From a checkpoint of a small image captioner: 101725 training examples.
Rows from block 4 of the text decoder, named by matrix and row number. Rows with one number belong to one attention dimension. Each number is 128 + 32 x the weight over the matrix's rms, rounded and kept within 0 to 255. All counts start at 0. Numbers have three digits each.
# q: attention query (decoder.blocks.4.attn.q.weight, 384x384), inputs 275-329
# k: attention key (decoder.blocks.4.attn.k.weight, 384x384), inputs 275-329
q.32:134114116077120074099138180068163120100153156093108147112150078094152080107152131181075111144109094121072132118126165146103141132154065154118091115104190124124148152
k.32:124121147097166157133148067156180118150144091094103138135144096122011114154105155120216062152110199133150050081088180124119154111140145214111146178154112151143122108
q.33:078094180148114139122103161153140168124162130149149140144192142101159069127153086191168079129124094061145194136143145101101128117102077109138118126136127118141115079
k.33:182160177130197145183059126146168087125152138167098106170068173152147147091145102121099139086118072086120113112083101155115152109149143132164137097150120148097084082
q.34:115131077065157141171083059126148065090140045088113154102118106161143155125144153139184154141113132078106171152135076100157072185086194119133099134150045175138120104
k.34:126115111124107148149113113204149138109165170104124154135106231153144109141110150161133113137100156083117113107123130114154124068115138111120180108122189120109135074
q.35:151128092177133147117122022075099115114122178179137093141091104162148113143169181143166124120131153239123155136159098100177137090190064127124097050117140159166134183
k.35:139174101079157129149123196107145183099161169096176126171131141077180105174112042130163142141145115147159163121072159139128109013131122077112146141062121045095137142
q.36:138105110204128141091102108063160129136154086077179139194146128110168108125099119142150098123112093073120125151201157130171162110133108125088134052139171177140151109
k.36:152155140054113121151123135074125110084133146129142095166095130116044121087137191126137155129185163123107155182113142167126099172133056181088072142165147115057123131
q.37:160147141127122157143173139089152124162115088080085121074123181155150072098153141121123128176147122135093128093173133180126108157134125103155095127187061056086131138
k.37:088139142080151092141130170161201119177102065164046086118140087127151108122082085153166122096130154134106134139179158192130048119065132132107163117105148170074114124
q.38:148182121057106104107176230175148126120118148150077137066156133180105125121105136102062128149137145142144054105150128127130117122135186176183143180102104127118147117
k.38:128105103171069204097126158157071061130137053120132140134159181150151147102135089136050109133089194127121095131165121130107183166091065079150107138126134155181100137
q.39:127133157133096162128113080194134068172134093147103133073128088175120152164143149137143125121171153108173125146132117118141131125189080136184148159142105135146109146
k.39:163091130105141118125174116087124120150085145131110122079038093134123081125161080128113152130168117172129125167156091108097124046148112139117121113094116162133105099
q.40:131124098054153109086124086170169036140085116085146088177128106140120140118143175116148157103195120180131142121185148134137151100138079149117117142085093089101162113
k.40:153079088162068142161113128110121127118160124137060167143181161077142172104080116149092103092162073130162156090134181124160090107065160098090080090083169103053131141
q.41:117045144188151183146126127102138147113144202155116145143139163132134115081187162155160062141120140096130166162141064152119112147102088153097167096117067118084088162
k.41:130133109155087130122093145134082154121109185059169230107104063116165162071132129078180099088122157094118130101121188134122149155162117157130137122152152146134154130
q.42:127107105088124176123103130120104142096143155106139134167091118099153141163119138124109094060165096089149145108124123159077125093149157102135144097105132102164159101
k.42:093144136086140097154182038104222177129130130163146139101086144085180150148171094148105164124149113092181183155098151121132130152142137095168158103117127153141096181
q.43:090059139119152084111052092108127094136142106120122089089105155078090125132167124121139089114118106123146094160096079138121116179134105092144109140084123121136113183
k.43:156162144116085090101063189145170154120142109085117211123123067151169121084128091130134124158125076114171168165109120096092151134068144182156093115080078099084100112
q.44:145115115109182095124137081139133104118119140122138083081138136118104129154140156143118171142074165131066134077079072135188123117123132154160067113169097099149144136
k.44:044055194140157174165194101117108128146140183104084220150165109180126084109151052158125120086148089114113149150136137132135134119128149083130066094119163105121100091
q.45:140109128135202118095120090083139088096109151113172178109098126115139124083135111082117159132143127143102153122167093146076159127115092065071147098148120119178098159
k.45:193195162157140111155168183088145085135116127082216170130092095157131178138115117091157095124070114117164105165132110099193143116104109126119178156106138126138126141
q.46:102159146148098123127135176148130144182116133144108123136135134099151111095141143167086093170132142163106087094128166116139098106088190214128149155076103093150066108
k.46:100126136184161048119134182103133067126069183106168144130110093045143163165090153169135173162102099150149111121119112121149155130129155100128194080117063126177109096
q.47:098152191117148121121172081145131091146140175143124150138148106158128127129154098091126118091129178114150109165109056135134100175103123115127131163150152079201141163
k.47:115177096146130177110123126107110191142063078099083143131187100087129124158101145061082089136132111145086111102122135120073138097082112091096143133080129158165080166
q.48:091159128109238191124150127135145168187106141110111162048135088092170131109095110059101084108187075220150154141125141092194126080158087174117125180150134182155216152
k.48:095064139192131169092092178140095187114112072172128141056133127138112159200098050090134105187050079151095171117118127134186186199129155114149146098156151056162121180
q.49:171130168150186094123153152116115152115168105157124075142072161114097109157134117074121120139095105175139093181164116118095121121130079076115096133084096165111127139
k.49:111115116200088176130129118178082087139112106074085147113094143162098133151113103111076094105038168179118138053133179099175106124093142113156156126145149140142146078
q.50:170077178046109161140117142101124103100171121145165099138064127103129093117181129122099158106131145183125155152119084163169126123114099079136123129143116088113114107
k.50:121146126146122149118162133137114116111117145124077170130135103157173141154163088141098130221099100148171205138181125109169071157144096178097106128096100202108132101
q.51:083090119138148134108132223163202174143072138109159097075161121101077169117138153166147125075146154105120145124094111114150093131113145168112080141149112058093124141
k.51:184149145089147067093155141097150133130097138141095115143126073059178134126092181131156106135146084131062126144140108138083120155119137143142132114138174138120160094
q.52:103124171093153130164142105133170161157173061164168154062130102131064175120164142146091139181111162103122146159094150132083119187171157126126190090135089118173178144
k.52:183126171046108107142143167142186100134143074123020118160072057118129113140094167179080108096148087138155122160125116000084093157139138110058145114074110088127093065
q.53:135130167121141111148113134159093115140120048130122076136123077072142104149132170179184085101198199090142163107196051148103152135106162157142123130170154072116146099
k.53:102077106150112074133102155140159090090137085103147138110145100129103170146063145143178120118135111102123156140131122079089171151151105119126116090118115161127132120
q.54:099144104208103053155153062079091138193152149082134115110154106116112082145118058134174119115141189120150038022108125072108188120083220150102175128179130119126111148
k.54:153164119113116131108065147159023155132108130100144134148131104094149179117045097047173153108071157109205141206075152159158108200131117119158104133188160036169042173
q.55:156100134107156155107120186149115255097211154172109107118067137069199126127116112127093089123112050195077131170128126064120054098141078112233055164217106129143143101
k.55:129165190125086217140141130109183149126151127157074066103130169195116097070094165175058029162113125124177141015119138124090141104171117168187110113107112114071155105
q.56:096152114133128066111190061106162107088131102172119093094124121143099065156097119162149106147152118104113203108063152134077108122143096133099164071181126133071097181
k.56:114098088141130114143120126112143090093084121106169074143105107148110103119147133110127115131139139127136146115156165101108117136128171144113155137111123131187091140
q.57:129082126112151119089179131174070171168131164120123102111093099110191129158122122151076139102140141174148128172107123118117122100171178129154153110082151147136117123
k.57:139093151122097180154126074117103138224135083115098158087120183208103175137141192141082167071118096183179176141165147190133147139148089140123164142090153113127182115
q.58:115153101148090135119118174056181135108073103121130056148108069122123091109107145046174079080151145125126113174109076115119088162121124109092102146104139131111143153
k.58:171165083084119180160153099159129130108090111085082109201148118086144224188128208183117143137186101132129140089175153036118142147137169158115106135078075152131129107
q.59:107179178140089124108171116088146137132132131112154113162168181112157179177081126152156156166096142169125146093143112089102135121123149173141128137084132176080114104
k.59:138072138076180084125193113130158022170156135140158112125168149149110059090139133129129153132080174158116157150095128179084107135107135164141153135141126117105140164
q.60:158131121123098106144168076124126144097092109135150112108109129177058103081160128127165101151127162131133098158118119132121210148130203166150186122105179150166105104
k.60:126129119088150119147073146159123126109105086147185085118186153121168122057102117115147174099153158112078124163075115100065095096119105103105072130079175140110063126
q.61:069137128167141184139095112086161063161112171103127214143118188170094173044136144151085243083135091193129152129149206172122182152115138166141153128043088027131125050
k.61:126112107093125145099185150131195120101166103165096138128093136148147113166190127131129083167133060171107123102113151202169143136101119155184149225072016185099169128
q.62:141136190150157073123109147204137106141113121120118144154122172171168094117132177147157131088187084103165141140124061142178152122160103100161187133112150090106100162
k.62:078157132160131143080154137053099091143162123138113157097192152104101130153240142099156090206136141086149119114141216163141064104137117159101050128090067114102119142
q.63:116110149154143099065129106201126090171189146116042121142174111084142161126190140176151119120081156084052086118141119096144088114089125115089148108124095121133093147
k.63:147255133077083127153126105168188152187133199076125136116093159162160090092168123048100118158082114151113206124100130228143116148175142144163177102127084159143162152
q.64:173157153183123129131101137115120153139124115121161097106109095122081134145110132102115128118140094140133150138172143137102075113140101119056121137130114194131062043
k.64:075139096160126151120132160111117121131144117080131159103158166122118191116100135105143047109127167171141165138091100110169099122122145122184108101131078133116153132
q.65:133158190147132124104101108107123072154190137116124087186150121120105165105144156059136155128084098167154148135102119081141156141131146149170157130087118135135153129
k.65:141069109140151169038132116124074122091135199084161158107142148175125136100118148157173118164106107139096094141111098087114129140101086106119150121131142060163131126
q.66:113129137161128115102114103122147120106128098084131133089084071118112126083142130094068113157212186140154131148091155092160114135090112183155135144077127177086180111
k.66:098150159199160243184178118187132139110112157155198159173138077161134075096124189147156157152156093191171152114095149184172126123136169157157087157118118140098143134
q.67:110107134105149142074131101076149128094167149044107087149146163100132127145155127113145136157107085112102166165091111129100096107118143095151139092101186185105173129
k.67:154093126164074103136095134208127138156127149137158087072129137127184137118099122145102143127155129154149122200085179073123033165134158075135115134128119129099107114
q.68:121145116111121136124143156107157155073156085196171201133102092092073111086127092134064167129122136195134159065083179138192179168073155132085168099115126114183102183
k.68:118124128145164101208099084105140155159166119082087165141168140159134195146085117078115097145136145111116141130196142126156123171107072177189164113092095142198167160
q.69:153130130139109092143164128181134116119072132095115134083096138087078114077101095180150152098107085138112096191125126207129148124136189167131138143066158099103100089
k.69:108136086145113159192127167106157107127080129160088105095158117167071127146117092135185216035124208113096064146097136147186142120105150149114112116147095142117136139
q.70:110130126141098170102160135058106095130127123110133126128150129140119103122154116139138116190088107091087130089161114096153132127147080084138163104133110126120107128
k.70:134142119132083102068116112164118135132119111162143114116090178094124150111181085146116157164124140086155131107135137136053174125209092083157130133155077108093096120
q.71:126088138123090155129133148136097140118123104131120113132147138105094095197117128116124140128110175124150115095135130120129145108110157100081106114144098105174130099
k.71:134167126141078091156046142102159135083067156089062111139127103068115132116101151185113094101111165132092089090148115175140122162179135135150176077107153149117136094
q.72:097134112161140152163165074119101146098136117161107164172092156113119120137101170120134104098131076169080138147119097135163063075129139151096134104152162118114147201
k.72:129162097134107066086074086120175122177148163076088133119065179128139098144118092121086153137209138167094104101171085157164095112157062136111049147131106112168134112
q.73:141134111182073122166154108117099148102133116154171118137137098107131105145107149146096181139172108140124128121156054167110170123128119175135122195132089154126113156
k.73:139181124146152092086105127050132133150098084161181112101144120100124127153144103136103150098068207155088143107117109103147177133130125147138082124204170179138047181
q.74:127131101204094106147139092163075161092102133140125116128096094124113149193059132123171091162078159156128146093138108105111084136165049126142182137159068178106156114
k.74:162134172086152165100122197090166061074074155189231179167099100121131130167127099156199122105078069111150176143224051143174205106106122153109088101185120102085090113
q.75:120077135071157142107113092122213073103123137146118135089105133085146175090138049172109177124118148147084195103063143113123122156155099083174125086146131147106086133
k.75:105084088092135106147123085139137106109095142104153134105133080171144147150088128202105102100132132155105207156172124108171116115159126188124189206105118097167137159
q.76:093131137165139140117115114151135130160161114166097136112144140142110128135134167133171099082145130111120158125165106117127089131144056128180137138162122110086123105
k.76:165103127076154146130154134152085123146169100129165112110100134122134125183174127105051099126141130110093138112116070119160145095124130150133146126096099138155102143
q.77:128156174114096161101106119120131196171132098177130151097113146173084064115181186124107111108128142148139165145103087117142101180115088148146148110097115121145176138
k.77:113109107176116124109138133081109125122069110104123115113149152163103111115095130126142170106159125100152107144102146173114108114126148138117109138125044093152111183
q.78:105107108166201081136101171160132126113155152127105157071164181124118122143182059200128119072134153105174173142072061147105190160092077094242154119134181129168134098
k.78:101133143174076132148155088171061155165198111163113136125091130082153187162090129161116103150129155128132107102108114119127109151109075151134140124102084162128170171
q.79:135114134157159147079104104121172089221137152148137181148144086140119105124098155104090111168102160179096125128089155122149125071094115162117139113127134121140123137
k.79:105175086112158129065164082158151044116119138088160096100119137157129143077148153113132132121133089109080142184169126073160109102114127156110102092084154143155139144
q.80:110101052158178164091156146079139067106208211133078195167138181147087089113134184149101131100112202095141160166148165126180138159116094097085090197097121121131128123
k.80:101160171144170123133000144168030107133126110150139094180126112094164123091030162128150086139077114145064143107164023145114178031147117144145239006139129129151113109
q.81:113146072104143137163094168138175220118104109136143077081107101136205088129102117130067103171159081084140045141107102152129123166147105181111108106189116086162089102
k.81:145132147187204054208151069106075155215187129167196141141106216188164083125138102141114118064175081153164071064088138138098112154121108136096140110164095142133157081
q.82:126135103088105098154128121105142148114093117093162086144185090125074206149149137172121062139109131131137170128113173113146068118134125126192123075129147098136111081
k.82:156142093100116107135147205122153113142186144124161146133079105138083142068153117154142112125114146050179141111146171128135064141183154120116110224095065178158151097
q.83:079096113145124068133104093163163114148094131092172066114064146131138146137140130156242162102139131150116112103152104079086084099153157125117117121211122119109132115
k.83:159137182103096151203168181148106142029097139098098145101105096075160071146141154122074127107095161128161099122160178109083095147111071058175120184086126142147085150
q.84:118156205131120127120101122095080127128137140146112118151146192141091051141135173137145141090081174080166142122096126110126120119148142068098169128056127104138104107
k.84:149171108119091122102138151137110137087143147124124133126234136119151123104153145148139176172144147125098183146109136108150116102130165139157097071150104116115167096
q.85:117078121125118141116126137047085161167162112125101134163112062110097163165053130172132107139162117128140168079097165089093110087100123170134071090134140152106083132
k.85:121088110098094021147143061094061177193108099133150091120173172157169039134168122160158088141108161099125117126107094182089185097139085122107167089114176125102155114
q.86:089149134108151144113158104112145184093115074084090136094098126115106059103210162167121153119142090139156078168148119085201136135143165129109122122202119103074182171
k.86:079140172102130113168095121123148123154126105131110157105123133104076098150166130099179152095141091127087170066129092085133197085048123114062130148109109097140089158
q.87:123134166080137097100113161113082127111117133172098124130184110061249114066189158104127182148136112207141120083114135193196109136122109122081111101064099040133079086
k.87:136135155148135112175136146101135173084127108117172075114150129143038085159185124146151137114134158080106125212098164196148053118112159113120170148118113086144117169
q.88:097127131121120065086116125072134143119097119062120101145126127077131184162191131144087152102155069140119078076147128189123080155155205154135122124175137062112124115
k.88:164140111152158140080156163113153119075107077093065139136135135134159102149112137049209079101136134124135048183137139087121128154132109136154096114107118117109111137
q.89:132162144134111199140136152172078161066178156131167121180169120127056162104121142187202060122098208155135123138134094089115120181133145130098191136109204144216207130
k.89:158110088213137161147119194158186158098097141116099138143200047153117174136187046105108118166118054204109119170146153122129166143119177149132170162126064119102169095
q.90:104137159152087183178129081160104118129132085150161112139148058101120098159147116056146125138190097208136142047113144120108098106167128230148139111092120149074082122
k.90:129125076141089110122100100101082140090100100124135150111163133156118144191203110156106185107082133153111095126070178098130135085081158133146065103066104111147115129
q.91:175085073142169104107098134097142071145151150137085176100144133074160116068135154132098158163117091083121138146165167096150164123146095158154100126202112096122106095
k.91:124103207128139168115139155073143174099100106114175164114087145112132178191121135118187122137086151130150140124128140160145158119161154113155153145146177123146139148
q.92:127081059087077166132153065115159099108061099106190126115084111140142149140110117180086087135088094167130091116161104143104131149134121168140104192170100126128160071
k.92:096149109125159100099148069137076080102154135108118198145104093055195171068116151162110142154119123148085184066161078120154107150084199185150070103157119115157126061
q.93:113079089080097154144088136153109091154125116079159160130101143136140123091163065143133122138174092077134189154106114192120100148131166111134142143164140127139154129
k.93:153171156170101113175216200117148137178083079102095165149123144128111099078085147123091120134065119172134164143098044110117185187104131176129151181109121085028094118
q.94:180150162099183150103146223130098117128142172139100109178121122095125161107189147084168120123164174188101145156128101204078093103174093063121110060078153136060091197
k.94:103171131172070183103076146087112210146084141153049067084161149108187133135164050185124175114127160169036120133067098071215176149154084168135114035128140050196141148
q.95:124094113120133107080131151147121167135135109150151085119093141141106131192196066095128134106150113109051080110135153166027153148177113141157072121169137069088145124
k.95:172141137071089143109151155175140208160108150091089196130122086113103153156123122077074072155147167124180066109132156126083120140107157127133054126122118114122132093
q.96:100139155127108093143138136080144105091183137147099138128114150175140057106179082104159112116131109136122073118088106075100092117163109120183133146114068070164083095
k.96:091132083129089160137106143113128133144164101148165143142129183090108206146123130117187181125159129096146186187095151104146159136070107152113209148173070112094129116
q.97:135117120136139171138122148146152143096161125126100132085134121109133110198074104164192139116127136093094100119116161165157082074090161098098153126140072143137189133
k.97:090139156105109145125127148119158148115115084158115133136142123123147038142162100140145122075106104103049104107134176150123141103175147162130149103149128138132093145
q.98:194074151168145132139103142130148156069089071133060099126121121203180152148132146183173106181104131116128112156114136140116120149119140106099135135143093153122065102
k.98:123124150139155211180124106105110109115166110186115089134090107107145136119116109124159105102156141128098106153099084108086133093081062126120162125143173125099086108
q.99:093135101150153141159167156123105152122091152172158220116091101103156082107117138198112137155072140147149130075097128124088164155155083139098094165141124141166199061
k.99:158152125132140169182120160149132189109136166115068156118120141170152116116106100142137135052157129120086118137095137161165146101149118148161178149156112158139138143
q.100:151118054151139056167115129169109155112126111154140099115104174122094124129110142151178083146189107148154108151111163125107153153114137128124109105074134137082131119
k.100:164125071140156139113164092107077160080178194149127093095116177194135140110064154129101117152152056158104146129077210102102102152124117116130110117091114095114139120
q.101:089085135169125130116101111143094100092129099182127151140053140144091138099088066099093139164143133094153082095120124142110126128103163123140164103088149141113135084
k.101:153162121100154158154167139092082150091128151086148170111176103108152183119104129150148136160094123130184142136133138107199107110138131091169073109118182120100123111
q.102:134107122062096130083168117089162051099099132165163118127102055137096141079073105170166094102111164129144110077182150103109112133096070145100115065125170139090079133
k.102:141130180119120112157103123218127095136163119088119154108105143159155086132145107100175122105123092104133181102160099169137166143180132132130091109104073172132163099
q.103:166094147105137184125099143146172086124116137111152122164162114126163101138160138131135139140125166099164092208135119125116131123170126089116141181151145123127133154
k.103:161146164035108066122141143166130126129126175119103129156137162125087122068158145124122158123091065089194141089220118075102140156105156111164084099152074091076117127
q.104:116124132146171147167151129180136119194103149170134160091143119115151130091087123155090099132095146161119137110123138102137087121154097083174142144142150132184162166
k.104:123130078119133077136135117118128078141093139114128105099149132146107172107162165118145140168139170154139143124167090113106101138154097101126131083158197088177138100
q.105:158125137119122148124170171119104113133198129100089185125134163099100156137169172145109125161106154169102051127123122080103093081126160072128140116117154132092133159
k.105:133070132176141135098122116161134131150140149189136123109163157098146120112057172094076143133101126109149156136114142127115101138084130171121082148154157122140172115
q.106:186137116150104188130128194088157093182155118129096134096127096117097173144079135153113087122119146128101143108134109100143152157097156056097167141150167139103117162
k.106:128158123122146164117147069060094139151157108122190119134144092167157108197181115176218151113141149143146105126147107112135122169108090109109132134109124139152125129
q.107:091101159061099094173131113118134088080096081144126073094132089077190113168145129137144143161160095143118152150153136132119154108115106130160164131082150147105078143
k.107:104115117149133153122184133152124133159106097081151116148089091122208096086121145132107090116155098134127122163136162107155134126110072113076154071140186122139127122
q.108:062121123130105143072142156117099128135140171159141113132144146119131141134141158117167094124164125143159152088113093123169156109135078096124162118147128127087118102
k.108:156120098112133134086133093135147153087133123210142123167115126149154125144133072132113089061179157184144166170133171082137142106062117152154096127142118155186160157
q.109:145114142113141126125150152132105080165104117116160096147113136114077125134103180066128204155119109103165070082137100168175123108084216133126113115186117124091114131
k.109:182101139128119149161175122192138115107119160134117114154154162147104104098082129111080144125147134129107083130099084154094100105085178102180166150165189119136117104
q.110:130154064143077113140126121127125116101160153053092089096116161118119073076082097106131122170125127105144142143125142140143082133134105141101103069124129086144092103
k.110:178096067108126151138116149080137138140181105080155120115128072153106098119124154208149127150157130122086083111203137140095146141130110134078131135105169132120081067
q.111:131063175172176084055124143153127141124121169131132160155109055173152149133142156119135123101110121136092140133115137152159092099126145134121118080121118132147155084
k.111:116136128111111150115126053140080110119133110149154072154117131091149160151189134121159119123154115145178117102107149185106111158182163141107092138131133074125145066
q.112:099133139118089078115096087091141063139102186209100103064139153129142107080173220171117124108099162170117108140110153100156047167137114147141132080129100161082097163
k.112:112133132143161197130144091121178114112140135151153148125104182122108095143103157139121141137116064105174129109167095134146180037104081172123156172099089139076109112
q.113:107162142150150113133095152119074157176154088133143166131095145151093100142086112110141111168104118159140107156200131159107201115151186148158142124083076118097116160
k.113:102099113177112163112124070153083157130090131111113157123116139138123115134122132184120116120159142106071127076107085168118125096192111135134163129169116145103150141
q.114:106154113095092089058119158184033084121161130125145119131046079104156096082156120115116144083148134134147183095219069196100120085142165119127129142133089133098160100
k.114:161115115118120110171115125119172144123134106151151156081088148156148136124099121112162190156158131164123179130195122132204110158144120052113147106137192095173085133
q.115:134131166132132070099087145100160129155133132138129152112122176127147098177148113103190145096107130137132133115025147152162138163074041120161074125169096112137079105
k.115:117071074156103150117126182162101140060140129078116098171096116052096135141043100117141108125115115131144101138151170172161095092122094156118104152107118164117162133
q.116:128158176185077087122068136136158118120111148063150158123073157148098143139143140186183180136116105137092129112099182136109130117119124114159137116141115116185131129
k.116:138138081140150094120143139145137104081127166094149147081111146140115112101128151135085128106148073105162079121140117134186149116149092097144141132089104125165131143
q.117:111135039106167086092153136129115119136149145126159087154105113180122136133101138126094134166130152158149057127151090169153075117100209138109180086108097136144114165
k.117:156092109177129123116112115066116119141089152145076153150132121105148143154113104150166152058166122099178144093112147114113136172120135160092113077146082140138111066
q.118:156105118163118121152051124169116139196100148168122158104189154113153144112159121143114056209075185060097161159122134115153123144158126152137062150119111104100110059
k.118:095150096071160147136138155124173113160089117104135117115148099107078142142139138125131155128104111123096093118138142142080104145195196101106092146128174110110119189
q.119:106209101099116161153105155174081118139156154141119091120121132101140113117139119088168171121135098178175107119181112083134107071138117142157113132111130126106129082
k.119:155126119128133129111102139115089162097107150126150151140157132129154117099099152132117113157135150135113119134184107137101087154116184153130118136115090138133132133
q.120:088061102151196105121113162132123175130172134120156165133124141146083121154106163153121136108083138125119137113134133121113169110144095105138143116050142138112123117
k.120:135139123118077153100157093177112161137092105139113107091096149145116108148115141158136105172148117147129149136104156148138183095106113128106130104134113147128114121
q.121:139072092094097133121083095174174102120131120082141058158137149174107165166152136151132170111171171162190178095094082146131178180133113095168207145106097121126162144
k.121:159100141107194150162090177142140081145120079119144144143146162128133130126139156129156100086077033122118131146077084125182113105108136093101153090118107106099107122
q.122:138143121123151161110112194160093093097097118100122052104080046156130156172111086121072095136123078154128086184202081118129169099106183180129124106117142197109061117
k.122:142138098118096143080110118146100139123070137094113084142174078132119113128140156120121115067141111085191181142116112151183127097115104106125157159119214146185079140
q.123:153111123159168095118092096108088111104155101163167152077135112109151144082121128140114108154121070149147126110122138129120136132117136132063137067122097133124153144
k.123:115119172155137143157126135184138134112160100167098145116097082148124133158164054169129134162122110118167087183159123166099195099101106126128160182081089150118146088
q.124:127100148136118147150087147152123117086147103108100145131182115143135101101111104111144107122121149092095123109107059077178143139115076139125088091124155096117125129
k.124:091132131124087113099105177097082119171100175078117084141116155156139096075069159112147113098152135111106130168138159157083115131123146127125092124138146158164143160
q.125:123182144137081125155155077111176156132122118117076109198185185123149139142086167118098092069130173123120153154131100133093115141156088085092083117115150109126140155
k.125:195069195082142149141146074131143169160138086149154192103078132197184136192156133162159124196149090096153165158131104108143122108123122111156110132141110117114174118
q.126:130118115106132176142145070072172113136139095128094155115113148147078134116103132129095145146170137126090148215155162166121105153104158094175116112150121093132181081
k.126:133181097093110104141115126179156115151178129144157139168165109146066160091113102096129192091080101132137133109156096129146104110157159104142165149101141116103120153
q.127:153164138096135119143173101158112167113139138150194161116122082123134058139130126197096125099148097181165150116100156137115092158134131106098166111202126148102110130
k.127:153106110156138134146132119097087120108131079101136093094098108135154156037145180189095109127055125144126107108147175097162138101044120056123135129109129074157126140
q.128:168107096064127112107191121159086118091111069159144094087113166128096101166118133207153184113186120142124056133162093119135164071177152119141121113125127076166125157
k.128:109164140157116168122133115146135096066056105033146173110119112104123081146153170098110115109104123135137084114164179131123141099094146130154088051068175108152112138
q.129:073122170138145119121143085117136149067150095172139071094105165111130144143108104156126184053148130147102108105092087139129086127160108143099230134111168120143144109
k.129:137127104111106123146105201114127125176094062089125153173141103180111082118186118153078128197116122102165143077111130123162149142156102128088117140132120125117098102
q.130:142081102099148095189149085139091121191117143153107183146155140151167176111168139139101117186109097132122155117134137097106142089094127129099107171157100184112137103
k.130:095117081093118079118106067136087231119047066135128114132098105121142128073186162148140193157031108092177153128139074135153095082153108120155102157070155124190170180
q.131:197094172089133113099083066138182127195104128114158103184111094136064141109108061093158119118183134111133142159074105144131115169051134121174143138137122158122131100
k.131:053148104088129170106134122112130151158125183108091129143165131129168145154158133131156151171128135208161070099136130128096151128103133097122135124164112157123070048
q.132:119127124131188148169151176109109098115118127085187113091125121135129099084114113138140096138088067086127132152184105091130101100127101136110132170087078115130116148
k.132:097171157110128184165118162161091164153117146098093110137088140171080152100156205155129058098145127094137055160113125090101115175127094153173163183147119118135122131
q.133:154140085085106196132172077141152121104100095181123108095127210160144123105097078132056145120149106124130117149126136150128126081204135165091081156129135067098086162
k.133:145113153071111047177200124134150206118110104087145073154079113070140091096121109144111142169095157097152192061198113118156153108154117143113159147158075066123123049
q.134:191115149164180132109094167137229118138088163115104084111115200112066104129148135125161082148121116126100156114087149084085085159113145092158167125173101114085137134
k.134:130105175137161113150083140136107099100096115091140151116087137132118176120121083156131188090141123120153135213127110120207112159123099138168083113149175151123163128
q.135:118127104194188164154137150128187136149086176139098124151166180108124189153113165147103072128144161116032072075121097096126090136108146156100085147098138139180174203
k.135:090141086149092140155122139164105146102131098069052133146130146178064118147103187063186101173132169099218127101229165148079140111105122118114079081132147100098137133
q.136:140098111131111098108126114122177121104134132112127085131128110158138174115076139130124043161097119156170131147096096119127125155132143103139081150134158127115161110
k.136:109050119106077156107096124146139141128149114119126139156193144120156083160086133064129138188121091130140111142159151120129149138148140117104187150098131164130130189
q.137:083176086157090164122104171115223114161117131125142076133147155119123134091155074165107140082128147118142124115132148166118142116099163088155105133125156139111107075
k.137:085136157139065155091083152199098160120112155069104143054081094137113150092103144127155079134117085104137205121103101121166136150112162133123169161125107107115185139
q.138:120143114155063182129148142088175148118113118159132120073168144139162089139132124149100224071123189150187173103124052133133087110162116132175151152141121152164139174
k.138:095098104076202097089109163130105163093081141081128111044132107161124153161114075140131114061069116196129132182136146083168118086179130114102140150081102134117104110
q.139:133061116122129138196111137114137113164120104116106104161094114086078153123135111128135135166123111113115168138083098172178124123092119124056093153124113087100154137
k.139:108063088218123157108051143153177146112142125102037138151115108146135138145107072155126128193155068106190151111100179153202146108205097110124137156083170138160098097
q.140:091093125140158139052135115130127142086166064130146060063131099173098203136122088054153091104138089112123067127093122145175162127138143136112154127121166071106118132
k.140:149095103153037139118092148072182171076136127109112141138166181100122122132123127105105101107151122124122059142138125137130103097115168050128170171168066103106142132
q.141:160127164122111158161104110115146104115127147145134090101143146190120148086115175155103149058136151147147114109130108176121127128095089151129097083133142093162123151
k.141:120121134153141121161144112144130128134104152074110109121134090125126095127092121084131160107130079107150144164172141178087097130100121123166169138095129105164085112
q.142:106138142144132154115106171047163088170134154117108109188152117106108141101166167171129111111116119113156140097119122104178105165119151167141146055106176141155138124
k.142:184129131159147051164127132143203115079189128085081111097140146088148164116155118130126096119152072129137139118122066095156094131115152135114137112120148105135114153